Weights of a small model that predicts nearness at each pixel.
Training: adamw at rate 0.0019, batches of 256.
Data: trained on renderings of 100 made-up gadgets, each built of a few solids, in any pose, 18.2 epochs.
Rows from block 8 of a small model that predicts nearness at each pixel, named by matrix and row number. Rows with one number belong to one channel. Each number is 128 + 24 x the weight over its row's rms, rounded and kept within 0 to 255. All counts start at 0. Numbers have three digits each.
After each channel's rows are labels from the 100 images, of 14848, where the channel reaches its highest value: "colour at peak" is the nearest of a few named colours to the mean colour under the peak. Only what is clearly more common there than usual is listed. The data: renderings of 100 made-up gadgets, each built of a few solids, in any pose.
# convs0: first 3x3 conv (model.decb.0.0.convs.0.weight, 128x256x3x3, each kernel summed), inputs 0-127
# convs1: second 3x3 conv (model.decb.0.0.convs.1.weight, 128x128x3x3, transposed, each kernel summed), outputs 0-127

convs0.15:119113132086084110112100097102111120119118083100113114116113163121113098095111106115124111117072125107137113163107107118109100105136135096118100111114124124120089114114045108097112121135127107094136114139126122159107141132141135112062101138084137129133139152139136124149141137128108133143094139140129168116138135141134117134104135112141166151131138146103135140132125137141132143126127
convs1.15:121159078146117116124121113096129113086105104136108153119100167086176131124138138160100151102157121144092081127060130122122156120137112118130144128126142125120138142120128115108081099125113097107137149186134122141138118117121127122070157091099134123120132102067078134169086139138080096136088116090107136121129130155121147137130128140089145157124151110115114138119107082130117112106120
colour at peak: brown

convs0.74:111110114161155104101104135084107128121102104118102123113103138110118143109104101108160107115152124059148121133071111107105115099115114117108104110104114104108121119124127100110116071172120104153131125133126116126150111119131123123090121121125124111117133121129127160124123119081101119118121122127108129130128132119122126144123115115118183108130117127132133120119105118132121132132125
convs1.74:147140169117145108077127150165138157139148155174122147121147135134136162155097127097088124130142115164123181143144159121144144112096153143140145130131087144134154103097121137170149145113110135114156104146113186145127166127076125164102129124117114116133142110080123113127172138197142089101127136124116182100136122110120136090091143103119108130106119128155117110126126138131143123188122
colour at peak: black

convs0.91:124114131123126129127121134129136137144122053143131135130124121125143128106136128133134140138091131136143135118130123125131136133113120128113134132127126123118131128137131127133133160136135126107135147139147135123139129123130137121107128141109136127141139128141135112123141142151113135141140142141125124135154135139134142139148142137137127148121145139112142134140126134138140138145141
convs1.91:120136143102132147108105138156105177159127144124145106200121102133145164112141139087143113093134100149124111147096148119108070097120129142145165136102093121194103099170146137082164148112111139109118063109122093161133100150110135140122124114137162085152131110156153092139132129109110160165124128129140126126106144121099139097119120118125112122130075118117153134132158136099146122142155
colour at peak: black

convs0.99:129124117095121124126129119143117120119130111119118125129131167130128114110118129121111118122129136144156124165151111096111117115135140112144121129120128121133113133134165127125130109132117134138131081104097126165133126142129131096077095122121129130125132061124138136108122126155067127128108161128096164102095122123130120129116127082123113067153123127147128136125136121125126131094142
convs1.99:163134123150122117108112069128090168112105159123141091102113113095184142099116124110083141093171168103150129157082138152146141143149118132138138134100168167126131113179130111129126132142154131134133124117144112129117117106119145210136100106086081192113127121108099125152114131135075118133120157124123116161154136163122149114092123133118129117122112113116118158100142120103136131112133
colour at peak: green

convs0.86:114123163083099115115111117097119134136113067106118121119115112116139125075125108121137125128088140117140121110118107114115104116128153105113118113109160142112107114096112116106125074172137112086138135160153140144119132134139133148101135135163148135138144125147141153101138138138150129135109101137170116149163135131125171152123130122142175155134137144091145121129143131146141152149134
convs1.86:152119078133165124118132140154138135113119158175098123137124156140115108141095133121100142142120128154085159088139166140177137167092143150120113117121154092101112116102105161128129139103127103099114136085132114114171160117132155102127140108109144097093113120171123097118144110127115170076114135102121152100155146140143142106125131135124126139042103117122079084135136110126131114130082
colour at peak: pink

convs0.113:129115139152133129126128126136129128129129131115129125129130126129102121133130132127104129126152104125088133122125124122128114128124104129124132132131111080128137124140123130110129137087128132148137113122129135126154138136135134134112118137116131134132132138136135104146131132111136136137131133137143122139128135139137106106114136130138110122135132137129134112135133132138132130126135
convs1.113:105129161143182144144136108134072130137132141142110101122163076104111102137101125159135145068149090118136133178106146116094160113100140130119150120133133111162154158169156118131164144106154112107101120129146129126111113173103105139123114134114126090106090151169143118132181152152137124158159121128128165122139122121101130147132140115165114129136099134189146092122164140141109154168094
colour at peak: blue

convs0.120:133155113128114135134132144156133139134133116144136137129129126135175134141134139130164132127095149171140143127169130113121149135125152158119134142142190176131138134178083134159127190165137138074130145163128126151136138110116119125126128130097120127125114101124125151144117129122113125130133130130118131131125128138127145151138133126125144110107128121086120126126113125128123109118127
convs1.120:157160129132139151101133115113141181142095135096164123112089106101149125129122128122125116109163130126105147174109117124152142128138138143132114165158150135167144130080121113124104135123160146133104146073158076115193091112112112137141142184105083093099119176149073133146137128143102135135073130118124108125124126132118144160142103150117178150107132134143124123100084102130109129104125
colour at peak: brown

convs0.88:129111130131111128129128111143129120137124104117125132132130168130121130080131128129138129131113123139053120156144119115129123126134136122126129128124122090125109131126140129129132144083135132134130151127126132161159122122127120115173133130160130129124123147122126112101119132102113125124112134125118147118134129121122132133118126145118100152123129123121122132124127128131130119122128
convs1.88:129116096132120116130127111132091117070110156147082162159066169124190138137130123122104169113105119117119115136137127103089129080142139124113133108131152132054136147135125125074110140062135124125108137117122108131136069122107143129106104117121154119100095146113120130108105150125122101160096120125096159104130129153140148093112130096107126146118109126139121107132118169135162121075110
colour at peak: black

convs0.56:117110119132130110113108126081109124117114129116114115114114127119103114125111110112135113115123102060113127121062116100106111107115087112112109117115088112116132116117124112114113096136119111137128113146129121121125128123126126141135118129121127125124126140128129125130125126092148125129134129129130125128130130128127133142113127124123133139126124127124127115124121125129125126116126
convs1.56:133126130133141142084119176148134139153119140120131089099148149137127137120097074095112090149167162166149137131154156148134123165149168144103152148145101129149150143137117177147153119148123133147135137097096129153149136110109120148153142124096092121141127142131125140147154136105124122115130090130121114137118124147121121133014091146116114076119146112107145150107133190134166144149122
colour at peak: black

convs0.19:121159091122116120116114119109120115116116109120117115119118164115129117140122109119122119121115143113172113158111114131126127116122123128119118111110085165118112115117134119131120120141111113123116121119102121153101111124120115094104104114133125119121124134117119116125118114169056114114108131114084144089094115113114088111125114109120142080127118119132121138114126121112116116102118
convs1.19:114159139118112093128120126095139123119135141121115136135089114124164162123109123131175135134115091153124144106134160145140115112127125126167167107137148099128143133139123089178141110113118190086154131130123102150165114126098109101129099120147150083183148099127116132143075147113139167076075171108116124101139127152083153134108106124089124139163139125093134085134143166089143134142131
colour at peak: brown

convs0.39:135139164157141140138145098141140135135136107154139138135135132133154119128139145136052136134122149144094134142146144126134155143130141144135140141138108130134132138146115140151138137095136142127139135057142144151141134135132134141157146136104136142136135140135139120073132135140130134132136147133151150147136139131134116071153133142131095147133133129130137150133135133128132132131143
convs1.39:128100132067116142111134145071124149116109084092133137186120147123121096085132126144113091131152108113083105124119152098106091080152129114132151136116142161109075080141156121081153092066179127151127103131135119137135100152121136123139133120127145120122107114140150134096103075127120146144122131121102129147100119106162126106139123112095130131111113100123126096100118084140103108153126
colour at peak: black

convs0.100:111170161174155114112118158106117176112114134175118105116118130113151171127114120117184114116140136124135174129130172118122174121112102156117120113115119129117181107172137117174115110158114121116122157177176132141125130129127136158137169132083134134133134093129128133174135134124097134129171159132155129161169131131135173165155133160133146147124134132125133123139135135131136129160133
convs1.100:111128106120126141143116145133133159144128129130184147126162144142144163153121134109114165173117165177188115123125122119193087104153130099109126144097081142127088094141112130086144131162136136124135126103148106127174101096142128138128144163132097112114133143137125133147083132143093090120126097139120124118175117148144149155117102127103135158067116120117132124087059117105125119128126
colour at peak: brown

convs0.121:115140106134126110107106119107107107117111104116113107111115142118123142123108111108152110112128128120141107138128107092101119106116114122114107117118149144120113110126161111122112097141126113121130109144114123148113126122117125102085100129104124125126118099123128116134124128115078129129122138129111144106117128125129119136123128108118141111129123119118120125128121132128127114106127
convs1.121:122143100132140120161135100139091129134099136105093096113087118104147158137075118126095186162146183115147115146105102142151126124087116092142136131111190108131147108116134094099093099153138126124109121121129067114132129111134116146105141118091106120137108125104119110150128119141095096104123114115119108139184100173098161141114089153112132130147122111161118077115132126129101179116112
colour at peak: green

convs0.82:124107146150123123121120120106121152128129117144121121130128135129135134121124112132106125127143136125131149131130146131129146118138117123139127118120148092134146125164152125145126127115135123123122134102156126127105116126142125149160150119144129125127136131124131140114123116140144120113134162112160130156139124121114139117141116143125109113131115124127130127111133119118125132129119
convs1.82:149092139114120156086112157144158134116124123140163160121118109130164093140106113103155097093114096150122102177143145110100135125166183113120115129120074169131125144096132113137126145084142096129113112094138151150151120109121107125139124126095120179096111150090122142111146112135101121178130113086124147118094131142174100200113110113114105126109136121126110167094120128112140090127099
colour at peak: black

convs0.50:131111137130128126127120100052121107121131101113131122126130112134109131099125126125167124124104107058126115113075101126121108121130144111133117130132143125136113124117098126107124097169126126111123098144106126112106138134117131106108103133117126131131124140130129143122129133104098134137106126136124110113126132136138129148108137094136161126129132130128124113136132137127130122114132
convs1.50:162142122137163161068162095122151159133151146137139144135100101131157112148124076114122109143128162117170144134128152147141167157133153128136164115143133100114133149101075172145134147161154143129145129127108141143153169138091095132134166168108100137124118138129102115116139147151153115133070135107137147134139142148085120107048141122135125104143105128173124112113144171108162122155115
colour at peak: white

convs0.25:117064120134116117124110102119116097125113102091113127121116139119103114127117113120110119123163121115105103139112092100116096112118130098115115115120162088116103125088139116092116147126127111156135106133126149161133130131139125114070085133128139141135134117124129161132130136130116127120104118125121157114145126135124139140106135110133138153131142133136137120124143132128128126097126
convs1.25:130159139120134132123098098130097110109082111142085101111147115110137148091091144132086127121178142146114105123087145138126135143143089129144159101103130132120141103116146133128109161136115102061096100157114123109100153126108107116095117092107107132138137103103060081138130136145134106117146143119122113140099107166118144080122127138087140107159140118098109096121150068075097126121119
colour at peak: black